{
  "model": "masked image model",
  "encoder_activation": "relu",
  "encoder_inner_norm": false,
  "lr": 0.0011,
  "one_sided": false,
  "decay_fraction": 0.3,
  "warmup_steps": 410
}
Rows from block 8 of the encoder of a small masked image model, named by matrix and row number. Rows with one number belong to one neuron. Each number is 500 + 50 x the weight over its row's rms, rounded and kept within 0 to 999. All counts start at 0. Numbers have three digits each.
After each neuron's rows are labels from the 100 images, of 14976, where the neuron reaches its highest value: "strongest on" is what is common among them; "colour at peak" is the nearest of a few named colours to the mean colour under the peak. Only what is clearly more common there than usual is listed. The data: abstract colour fields from 500 small random pattern networks. In brackets: how many of the 100.
# fc1: MLP up (encoder.blocks.8.mlp.fc1.weight, 768x192), inputs 0-191
# fc2: MLP down (encoder.blocks.8.mlp.fc2.weight, 192x768, transposed), outputs 0-191

fc1.63:510623519475390547491451394492379535512611545531484579552406464491522527539528507575543561433503499460469469455597430528508438559549489490510488471557539555536498558450445561520422488425420555494574477488464423503512486532484465497550457525418589426506475602545523498458558490477529528451523516474506520436435535536416451508475473484567482407440503518550535505519503506617417518450545508503506539503479436567578487442523450511453444533467557454501486532453485427580579582498469456445472492455512563504444453628530537538498475444476543473502620505525482536504499640527510417530
fc2.63:484502512597329543382444496558516500567482514509494426588397445482544449478564467459540506519591400521540433523595566564529483548433527431557492566557481468583486512554573529508522500535531491511468493537467519488476444534496431575490482533421424435551473588531538468416448540485574398476339508550535461590511534425534547468454465506474526494435646448503471503491510416501479576510476573489575460551447480477490482424507560549596494561488470504492458493527510494475539537521477533487500488473483492505494570494507475475416558434496518553497489391523559508529544517512546509428
strongest on: mostly blue (37)
colour at peak: pink (36); cyan (28)

fc1.463:421594438462535530501521456534347431482545523467465392523499464535504451558543501516456456532499545482503544473530469508453550537489471529439545537443583481482454577624475466517491535527474492485472517521450402483420512518532578555482571471497569432535580623496499560454523468413505506445548598500494574526367498497431471577574523626443464506525455559589484449464457511472504475571445539505522499455548361471461513459445480553438479504480487468524450486433442568369453488473543542505484508417455595556508561544536517455520497539498523448475493520456467520485541511577554409513
fc2.463:425567490547523454471509430600539486564398455516573425498499501465481480524441512407454410491579475385464535487507513397535532517466457659469517454325465535478516467555496505414452559440560505400539414508559453481513499492499536483499548526542486505590459616511478512483400539493473482522504517466502518537425460460505515481450485488487431555459474466486622501485452469482506548552569538500656495449454510523522553518469462438565454527494518525578374505517461419517576452541541466565491548500466534512558435518544525498455474426452461453463555485512503435534529450504528460457
strongest on: mostly green (39); fine detail (35)
colour at peak: yellow (61)

fc1.720:533530495548505483503541450443475410482501474551449479431516503530593496528332461442415462522548456464592535468424544469444447459484498533451547560432635505551501443568463489516506541464441547522504565525580528464435539536438479437489539481506520500497517432542590484552545498541436440429444537509413559513492542552479543583521495500525508556426550543512473447505533458552458445549463557396452447453556517397467467482564511579544566566529491571522549454635500482448422511465542450422431455529566529530486509537448512434457588533502534427526378574556523480505520434518475484545
fc2.720:475541477396552526498447486526537516416600589503512565514502465522480482406485522687481502486442499469543503459531529562484508543514456476537517519437473444508466505476585491578435421503635398513470460462546545440528503474449524491457416548461515528534437547538491478543501456497447562503531441510470561625547522571436504519523523593535432585563488509564492506455532456487555448494502577471650457609629461491598515441460553517550506439494479529463521511495479455529431531549454483467512498545510527363487444461568530511532493447543569550452565461458498535523508536478554439503
strongest on: fine detail (64)
colour at peak: brown (40)

fc1.87:583506526431568446516420457436498545376486573494499513509488450439547582590560538535551463495472383499475576464524438486501560453582665610519459395486492461508547511553559562531554554460496494442489505535471475566501531506471548506488533583547471554425509492517504510465468533488456604445508506437505564525535484451493497521468503528563484501489640570507501529565494475512513460512549560466479477445432547497559502425548546455459464441442378430468385490541504536516486389514502508472480484473404499492414525422477513455396507410510395542475569494513442461503483452461524536488
fc2.87:421471485482433457458681488585440463555531441476473456516442504491533506456539445568597444464470534523481529456385550420491627508506426516446567516472637543398488529439437471559559523524485509527517508542605551494507541550495477492471581474432488441471486378487496455515505528475538537513419582468561410463489528524436566544386518579408553471556642529505469507502479549475495458504534453498466528469521476523506534513498492575520536452433503538493432480452510520463513527506459514466505471547526484515579546566518498516542500548486510579563526573435488381398528493455483464512
strongest on: mostly green (39)
colour at peak: cyan (28)

fc1.655:458586498442487459447524527448495443501450562570481409507531407536520438622425542519539580407499491472451616550495532479473529518486381480436488435405426515481449468437507436545481493557473455432488486508443509479544413446520486461417496529463556467459606523463489562582584420537511476473445432385483535523524561513431462501467490584534532570486573502501526501572548528529548487429476479564494411563589467563528457559563476532537495581465534507453514531434545499537469489511413478504605515451564549498554513538493556548596484503582507519549486480392563559516534484576498462500
fc2.655:482588445467452423536521460612491492492533583511515538565506507619521495469495481571469549498453610528457512521394627577505534448535499487523524441494484509558565483523616460481557490547458530529502469505537592545508558548566482485522439474485514471453446492436501554506504592451548545524547404543462449443505559518521511473522453542410454540585605491485556444524534415436507502451519477436483472440490543516579389419571393440578478482539502457502456492444478489469529447529484440451510541477473628532535505515521444476498454472570536431603547552466433459525465515525605569427
strongest on: fine detail (40); bright (27)
colour at peak: cyan (33)

fc1.687:509495509395537556563477422566460458493519502539559525491421503470555476516484368511463525475576503441433472490424459503361531551472529484475501547580514450509474415480585539580469546484510473491472502500501557549500524448470643464589412574530532496520463613527531557486471563449524520555440489450435421564548633458577497530493450421477466453469521577465484505579497535367482510490465508562508435502511602498440528459439421472454422556472619572564462439538464433472456527497469442575570512484481462418512513477501535537563458562478517481505453522564531487484511509453460508487
fc2.687:459453539424496558456501479451417484460508470583426572399546510480477466478463583518603516514596487588487473524531484536627386427545501517529540457533479491467408533552554501528534506529435538572449490451483580463556462414455495447481509577502464514505506372488530517486591436459523530549434515453515584571535542526474481520497500467495406502589393501492482532472484354561482521485569461461558498526488476443473584434511535508571451508452459465502457484475474488430566406448592509446506566595465439566513496510525501520577537496450414583482514491437522448514568443470438516549
strongest on: mostly green (53)
colour at peak: green (63)

fc1.396:480442478421547573566561467452582472508589418481526534505465559547464518514518543453521457487423523493515431392589539503485431514558438438507548490460468477478504437541511649389521529546460510488479441551428454479525447601492540445459488394513438499505560479508549505531317427517574531461461412438542515574520481583544448472489528478455528491435535588519469522460504572465470516488425541535528506448522466562553512519458480544486567460553488513454444559472449457468581442591495503559527581569554393502494436563486462571524386476488518507551465456530457515563514530548490487495
fc2.396:487476413527476485565525479558506439483480519443548470472454516397477599505517539400571485465454537430497469460480583535593524481453499531551458480452407524434596520499520476441485623450569532434501520478413410557456473507433487512531454557464488457427442443594466507584519534546511423527427438467522584503501501537488455494515490522493490509630564427554437516590465529526455486478469537503395548470515376507403508495545516443564478485560437572531451563532569561516525557437443531501504511522493595416356439494447474530471475429494486547502477504517553535476490478541582456551
strongest on: mostly blue (32)
colour at peak: cyan (37)

fc1.69:509500478527502557523503405486573487575465505555523573477501445458367552421532543540540494462511581580521444524581537429535449551529451486429419564447513536513547519464546489602486474551525447648447516485613498463400481464412443441503480481509522500483524489548522543556445551524460538438541415556471463485541461500530530548407443451503517458548521469487532517507532502433541527563450467503415599548530562579495398477578526542508464512454428474582373522539544431532551396498486517535536421490506572522530510565568474474534478462515554530554478494494467443394538427573555466503
fc2.69:532460405555469446485488565500606552501536477556500520503555583460477424519453465550528518452518508476483523521503428441500461527575497557531531565514561602552534521419533456546459553498553546416466435432466523535614521525525487412481459520427544495491433459471507451537522475553560488520455422464438486612550490576514561525433516540518514490499583449490461478473448517495476566539462478427481486407584556575576435442454465473374518574607579456546551633467497430510494519466553504382494565523514506432512481500485540487413433504546576489522475513545489463556430573397526548453
strongest on: fine detail (35)
colour at peak: brown (37); green (31)

fc1.277:628444497580445486535527414450483532523511453444492508491425487547452447478548518535496452537507481533516582462516505523482380522558569488561484380502510456503548554492470473429477539515542404556503601495460519367484520470513582393461440496529503404488445492502438435507602447468566547478559602546528470553488549503420481544444514565538445476493606542541507477385499449523483520455548520484505587491493493544603417580560579446477508458486600495466443427490576536449535517458552525546557477429552463472430493540459488535510462562412539516518527512508517561529453594455513560516
fc2.277:492471561529474505538570525532533463460564451467523460601541549425447444517547463455544468472510465485488515503453424551515562630463524431547501500523503520482476484524483520445444581440494562459457573523381420485548468452508489450484475460594576457553556541515451510549531441435566553495533547453500563568473477463516483510552460580523430523491461532635542506552464543562576461613447442484490537562571517497469550438439538474501506528552551450455611551476596363519544440531502551511492486469486581541497526533547572508508529530532354419645457565473519502547518465482502447496
strongest on: fine detail (45)
colour at peak: green (77)

fc1.466:498533564540529467493493441475511459489473584461446578451429494553498471511549523540604521546534436472551511506513511497536519519508420509386609444618518449475440481456539442479464530424466562590463506499501418520492466502545391422580540497489527498480487542522462499585466440530448515472566424456501526556474515459432506490592505495447494540486601545468524504462478485572492534498551481440605449481560421562483575475541513580396523540449486538529500419457539355537618462436563462373472496568561451487597472509464525557497499444507447455529462500566486440551501560539550488586
fc2.466:469565501482508474515577438458514496589563547337586498587464541520474497525489574425470522445490562517557534500567479514461451439470472492551561569487463468479444492355504481552526515409537535550473466523514563511494494458487499591458468524473543491462484515556470529469500427498506508599404553483581446474429485513582540523537473463532594523542593477445478548456511428497618532521393494544601534505527612452429465446492588533558500541518538601485468539458481514521542546602511510508447494544491505463523473581527375488431563420499527598520562509554538561505546490524528452538
strongest on: mostly blue (43); dark (31)
colour at peak: blue (39)

fc1.712:488482480494517501475536448439485528576532498385578597511448467433477452453420433624502566487517499533553530483475579438546442510460564513512369460550516518507497467410492571476501589546556467481483514505519412464422532522503490471528491516489553516477549608611487484416556422465507518495520551459515456397406418449479471459387497449595475457393493459512557464504436508582538426553505472509538511519510534569494518560441512492473503421541516528519579477521524494447570491473429584517507455544511482516461527584505562453563504487552475392402548537577499445569405486527504447433
fc2.712:576500520427453460456577522532526526562473437324532548583415471520502466498458552503461518483585446435528512488553512514532550542473502485480495452483526506534490517466417636482524577519562503528496483616585649489485468501569556573496428479459503522498508455390563386472523586500507489531543581519473562443528488451470536480454543546488456525505511545534448480501400515508465480604487496473438535526435519513439621533476452562521457454515520516443538472534531579468451486519486512447494524521515420474576501442494453454457543403486498514541386498563491600434459531564497597442
strongest on: mostly blue (44)
colour at peak: pink (40); purple (31)

fc1.137:451560554479445409442524477484563476468479520507453468513498478526500598438419520448525542520530425523452421614508545590453682544620516481448493513549467530523586487483507470518449486585393493527361476495414510479543520475477512558520551484541499403560487601488590555418530546509585582461516462542561509523498550523494551458518551528500450498521529515524577459496508446512506497502559503529583540483492571495434539554561422526474415495483492612515487577443573492477500440426506573572474462428507456531544567490525590512436506522488444452480559446480437538505427529466494526442
fc2.137:463522385448580588455550530570444496576593433499538524500423460507409576548496478445483573547492519537488487501595517407530582486471511529565507412519557464569541436459461588463528471391515413515489535520602561518576495513467420496472501487440496475540449474477461380563500522517422526530432396524479460510504510566502490487495510452424558528469452453573556513434499496564494525476457567447405426525512511547572555443540550503465453527517499508501579438526445427497489406518554523494523568479486502425463527426624537449455525459501598548448449449451547539479501437460434458503
strongest on: fine detail (48)
colour at peak: grey (62)

fc1.567:549503509463587506425446498545451497472566503428466450529519553488423492506502502494494425462574495503519446525526477541404525620476415512490501510523502485490497588399465434467487535498472515484514559508456525531471528551588442537521492507628533519527583601454474558490531455427461579482584481509411515458482476568509512560340527510573511504475403519462531532545481492623522485545551448453390486502603567423450434589540417391461570465497529548533474472526468551438512454514461521531490482467504480464476490442569504584507399482535419590561577540503427497479517471506516418544
fc2.567:460543432430475495414533439542496587580536481541393593491395460369533505410483512550568568537388483504481492478492490491514422542440489541526536506423427459554499485570529466495494521442456449504540424462461574449517532411446481572563468496583474427458512519447423498488522485511447506504501437600437466506528563498548526549417559466574449463558490514511601480546412528488406425514456642494465496617508537502474479498536477523577543442523465491459408513515434535531477536485505481471462482489467434503508443570532556511467525453494501613496440516413481488428468481491457504604
strongest on: fine detail (40)
colour at peak: brown (34); yellow (28)

fc1.24:508475447455521520580489465399513507474440423516577507440582531581581575516503491351599478492477575510389526503486495546462432456526388459425499489527539529526484456483520541427489517488521472516553441459477533495540524461517463534417565527381570505562467471505449487556448521448550557495517504576530587513593527561531528512537385557505459464445634574529554592522491453432448479494493462542528469515451600484456512481417439473564566524585444536449524478557426511499521527451446439515568540537472470363496469440523491487494522588542491545517459478496560520512416471560506469510
fc2.24:508500437632499477523494541405490446452472512567440555554442502460464467584512601567537528527539449510546481505505577615464490493545521462518469524423541447492497425440401588552562525479506422448508600466466446562486478467438540528530417450550496469484530511550512423516488565533453413457476501385605435432436436507506449617487547523526546474470474489459545542488548568447477472526540385498467452535540605397526455465510439611518444523532494538495532503535558526551558553572547477494489457511495512462439454476407455545468531420475565548527568509416510576453481499514450495467
strongest on: fine detail (57)
colour at peak: grey (44); purple (36)

fc1.514:460551477421433509465618368420610420614479452473452593544525455544544459501494553479528520474456523491486479567512500543500621441492460436480508453505465482446534486506437485514572492479537515514494481574520418473515545452521394512574427602404572456484465527475578537506461507616484490651499463503516540425450493491571512573573501510567535464520421506535609507485459477487469552531525462412471520516500498539468550456609528529489478460470504447559464409408495434579538480447542463501509534467528571535459519431555464473450571528549544537582546450456465492500551541509519518498
fc2.514:535476572444472494496412561467530536484552572563543407491588453525485501464480507477465556516527480496563468509559490564468576541536489546474410455498456467523482492514491564399561429499514462501553506537453358586499507518533516467542512517642514396446487539579446474515512538453572601557459481557493443634456498502457548550472506574502486521465496465615477486553526355496604432457488522500392567451483550494556527477492527507583501463504529553504493508483600546536547428475492518523451504543542481511470546542441517493622421371502527473456447493497501466409481470549547457452
strongest on: mostly blue (39)
colour at peak: cyan (27)

fc1.751:451479574488520500589546547482450536510578425440517518516521515430424570485485522471495478435526472460559453419497541509448438533528531329450490485624440462581405556483590495477490506520577493463504464462476449603448520448543508494505480493493501481579495507505501494600516440389439518512516442427513423537536531461497470483606495566548452495514438450551550647545556562549549537416597507465513453484503620500474521493500435505411506445457508508391503432584637492472517466481512497437547525496447548453483508474435534495537516518549517441497535555506507494536462546583541454447
fc2.751:596474451484487525404415466531510520488455483554553524506501534532565549547526513481509514474550546456552461451465460574583473510495530567478533472387439504479465535460518510530429456515446497612559486539589421510567514441544458415521581530527540498486480525525465502529506555461541481474414615534413543421607521603474490494478526439547462481546461523495599515590483562431450513457481477432474515539438350518487490516532638471472480562459504468489549546484523596485589523572632500498493530527496550456584466509377447465501578481479457409477509520470532555464526495572450456507
strongest on: fine detail (38)
colour at peak: green (40)

fc1.189:609496584434561463565413513511412551470555467530506524486445449522472501442531500534467510438542501467493437496513509547541570521499371538473581536509477508489541474539465570446535554603405490441500528520549588516528440504433481523571538652478573525451543451478477526518436394475581534476601544520510515494494555499394514562519493477504561450542521589424492495510549448557528569441468542510402615506584445555464533489526510487573482438475505476480558433518506499462448511542507387440497411522557424510509578543453443534568536469428475598494502547438510457504575449496532524454
fc2.189:541496459551483513409473522500407503578525551380411477444490529488506409566456621472536632492333477493548544422520510362530523509450471490448444416487484436543593456549550465484425553477486507546462525480578563490589592455481566399462567380598478504511512462530565562546537551453439461430459510532547554544449517492449420521464426548461469473402552485533479442475465497478499458512549447461524499459500509475446535429517525529480496469547504545478481482533471491480437510457571497550511460449543515475485435535478439545460481506486451453530543478481517476426451424538412476500
strongest on: mostly red (43); bright (29)
colour at peak: yellow (33)

fc1.533:469506469546420491487510486598574584512488412451568469542527443547492512443469499452370538413578658519439471459431500536582514556442570505579442425472520564585483423519533511495511478519512543571492503497512504556549525521506421452457534575584539578492532532545615585549521521504467426451537481524537465448432511550470524482477423464449487434555525433515529468515466544437464476551496458574510520419512498520590512499428558462437553420513508460542566475484503615507487520432575460567531522474413604428485544465495571464591567462476508529503573432447459491469502454531491516517
fc2.533:466525393420421444408585482577508527488563439538531425544500524582391436482499503535543420524546514524550523479514469536506532521483471522536478450594592512531499479423518502484476528549511459496513497474491456585604472499483600441490489388576495474469508542556566489542517590499505537478522466540449506511491501470472515497463517472511507507576489540438481506509490543562527477469420508380430540510475473453575514499383367575490509455440429449547413552437486592495497560460432479520514509495508507436454608546381434475537420470514516425500410406475431460430497411459543526439
strongest on: fine detail (48)
colour at peak: pink (38); orange (25)

fc1.287:513449503529499532491489559537482540419403469522562525468493431512483494554469493526507558493492429544548476463553415456361414415494488543589518542427528495581451495566500413501439476520479468468453438517467464434533514498472466436516498558507522465517468397398468487593490447530576498532580529455544489480536419535517508421499510450428502531529482540453574539529547540474594466518508504476402523489471551494366612541465542466507612454559479476471518607495583502476587578413389491519559479542489578492581452516497468376458535435483487582470556528482545532433540506482536493566
fc2.287:421434476495433505610627538486515492368552457447455522566452432515505521410525533486488481507541467459491560454494534478477536446507416542527524423474404475498546540433436544542496447474600571499503493451481422553466521528510449494522499424557556449528489425528543502497520547534524529503395486540421486563541463469546486491598452464584541607488514496504592551542512549531621499561515464521520529463352516469435354423551423451527527423447487526518548565487522567490483512503539483500530488474528508461644567514431515567536508548505520486603479490483551520444446522535469497487
strongest on: mostly red (52); bright (26)
colour at peak: yellow (28)

fc1.442:455548544507504582479610482511446554438502490428500560528491480548498469524407537499429397513500510446481478456438449504546436523461587500595512489462459512499531534542327556598477479482538399514527443504496497503516494565480500463481381502499549520613441431541534458628517505573506447498541545566509578498499553451505455471445514443496458518513448569441449507501495507492462538508508604560438512567555528498479557466509500455441547423494523556545484527440480499447395546477406491521539477544510539496583456389466497585466356483496556533558468591602530523519510481520460554565
fc2.442:453452475464439491484580512442563554494542588493497533471617574560530512414550513486434516466449578491467565459496532528423391475503487387564438495563494490534466463511499536545435516569491535448461471456509469485490520590471551491499476535492585456432490445465487491459437441455498415501489468378511510479428478540426481499460507493564553446507547583410596544388558443643514506531547471536480524498562501479541472587548533538556487456587453537479594538630531572507447437434514438387488500511510490504546566446456516486499534573441420495432550521468518554450462561523459509495
strongest on: bright (44); fine detail (37)
colour at peak: white (40); pink (30)

fc1.503:421513475455559550563591459442451490481492401519478544466492538473544577468545516633540537523421493527539546454447490631455415496555543484490431540520486479522479515490477451424510562535512489502463504519427487503538416437484544491463446411505526535471484464519587490436605453436551565493586486430535543539507489444452503468485523532496444470319513442481499508564459492556496456494423479539440435548445481488573544621616638517477480510488507512489470449494507424483503562556490441518499530449520436516507523509482484549536570507667475487474513451529531520521413487456392461518
fc2.503:566498493493459482526606637541451539524463531527503440362451523527477400494482533508450490487469512526473476484553540504515478469586511432533500615444523483506450481327594499429374481479419535473517534432521496495475400368548544477451420553434519538470522470559518476498495501527457586469496556530503493559458534500446485537573507485541655508511484608537483451500416516453570607487488437565507516462481484464431514462508482435519507551536511497509581509502508564461502458526497581429518521542539455577454506588488609465474534504470458472545408496507419488520509506523532457462
strongest on: mostly blue (40)
colour at peak: pink (32)

fc1.76:531483498455488579515530556508481436574408413463509413332447462484586440454516484558444513521524496504505473538538570498440524551432422509469538546432509462507486511430512511466432517490576635595509481517427426571519386496492483467468536507504611461496471588529455420515546541395546497401461502478540488496598480434475478489549477426466481578519553566486518538532540634512494508553540545503505538542489449476545417423563516475554529567494592543520617548450533511505475431507469468456486573508519491515476493476470441425466486499497531414501507512569580590515506516445489427464
fc2.76:503491462554483480455460553406390539365416505523535527629468545463538445397488458589456512521457505455468546490462451574496532507541517574465509469422550545537434462551450549481589439479547528461517457575527425408537520568516458490525535507464584457507510495547438433423518409476473534511500463458427482473560463416460485470473574459482594476589547517412589392534482543473537429489533526507433548508423416490497516474518535514506470399508506394511465492484495455524525530496532451526467539466490530566480524516493561509413513413533449439503543532515512592595545445439495385551
strongest on: mostly green (42)
colour at peak: purple (36)

fc1.485:436434468499433489492536509368512588434513445543480461547392456526490432536587517555475412520451445514522476471510480555449439508540447480484435560438588502489481617510533470439481510468445465497489525579535438488463448452552549490559487539519466491457627475581585480454413523540545506507482508439544539508595435553563456523462524411581569466450488538502548479500499566508397507548486528465399466553506580508512560481538418533462540510467485548508619544597531400531500491484477516521440523533535583474419537556547434465385401506483497494481465512452511473567539479493458611475
fc2.485:555447448481524502426547439575496533543431495481483444537417517510459496501580525548588556481549445473608466506516413501489448531525552526448535419478429505426519519464534566569476455423498400457469570591619484572591439529501515414443570572517544540527527533550504560522481537513546546413501542520529546430481532433461548450504490501492524464521529480400556497525421569503572571486483463421519487525507529552518514487503535485599456483454488355484570488387567516541507443557339498481501557543476455556517536468435446485553564525458586410518415505533512496511537534516451492475
strongest on: fine detail (60)
colour at peak: yellow (57)

fc1.435:496520478570466519528494522619538473500458430506450525608616461505543480443439503523577488503558485419526450451583523480497489612533358557476524534512440464594483511427469550522423412548521449475501486487499473436436492453490525456436466474541511539539542530451426661482590476544558499435511524497461500455409502484519533437530445513416586585465471483444490558539427520561515468457486479521513414415475500509513567445477520531523528532486540426543483571490450448593558472498392493407545525446531510495528504496540556540581494508495467502514608522549484574567465556578583528438
fc2.435:555552584497484553442442481505564455520475553538452447537573457505495469527491519509511502584550538523513460532501492535522479499394495572484408426514502585460431491461543478597507437479522517507503577571504425465382514533493497515565532448517486572561475509524432511437511484543530416525484472499557478572435553572410548585545554496470500535442517497597423503509492475445486519534528524372372550588445438439479505428472587489417486571505470461485513530464563566480479547447463498552445456392579502515552409531585565527457482568526444486546565587460576481512571514394426520505
strongest on: mostly red (52)
colour at peak: pink (32)

fc1.358:480569448568519488417485575466507557484531558550530576407396585489474421447581509503473491486488539569542486467512499507492480512457546478481521544518482563505524516535385404488477412471469453575479511473507517501495475532491423426481463519426493409649496441439397483521570477532507403539530541503416539518530447556446428514460465472530517482589570517529469498474551457486618548458435493504495572557476517535476471498472480421616409508475409472561536483610501494507547545453439449450568476487550500526411562477457511505546423579518501395491459484516470521634483543515454471572
fc2.358:531495456399546534505509404475488487510466542445499555589561511447516495570491464508636649544551425465496457489588492471520406395406462452391507515511543509463476454522423470502468503484367466458532583497497488553477494553498557534518585514450522499440461528530367541496491584473524504451502463442494487490406516526466512485482470437536510534457438529576534507553475513541553436479547492607449566534508464429541510566439406514488492529514551526437551480470469565506461450520522466476444526460499380487392589510507513510546532584514484573527601576467528498505492488590501545583
strongest on: bright (26)
colour at peak: purple (75)

fc1.402:483517525494477506472516551633599461502463467462484377489584449581471562500472466424552475474469463515451475540430543478490427455421523541508587556525478518518444441557612537456489538495371464491517428420567481492481459515504519579521404586448552468417522639465447579525505557425489502493527515499538443555504537473484497482532548587488450523581446553465438549588415515477436558514468551586455477485563522543480511511555477453422534601512442471511548520529460579461493511493478378558551544580544473525545471532488442468486475438523411469488506454544526544485494493416580528457
fc2.402:478530470613529460484534549542542527555488441501447376460544403524426524505499575616483593551562547571420522509586466633560446537514347483545490403479476487544510493479420504489477510526510496484567490476632556544421512560425515534486494451513410615483487527481476467543488512492516485476496551503506601442556414496554536508507484463531592499495526453437462509524517586591523499463461461519414484511505511487433473562462513502483486469499544487518571526624529519521493519562576496579464604467468490522529378498452554470550478473478535600553521530441486547493518506484433448527
strongest on: mostly red (47); fine detail (46)
colour at peak: purple (58); red (39)

fc1.250:499533434448441460584575589433529424522501495491447629370449475551411493546451437512582489454575489545458541490400552481565483438440457479518492542571517513491480523575432540487514464437565542456452418505570468579405461517547489486457431498523442490501542508503568514599412570475344509528466475470420530461473483596428568458542473488493514491476502455533430537506541412491519481525476439502508533434427489500509538433443468440543523556641439480465496534416569512537498466514443438507558491569527531508460428483454449508515456520559451513479598478463543524486458491507578480474
fc2.250:538545515519591532490428300533450504538460477423487430554494423535479520537472519536473464515492514452497581443520533686428552495584479503490537511510422516503506495512484498488405530499478609531525512551472474423536462541458480486468541437512548483597489407535551582501477545493436559535542504503520459542436489506437442484380467474511493490583544600605493449485385472493532499549485557479466465497505579574434467533476457546537499602463497465431446514581509612440493495510433488510459439441452457501431491446538515518517445533465546463495605497550515564461488466522438551483
strongest on: mostly blue (76); dark (39)
colour at peak: blue (59)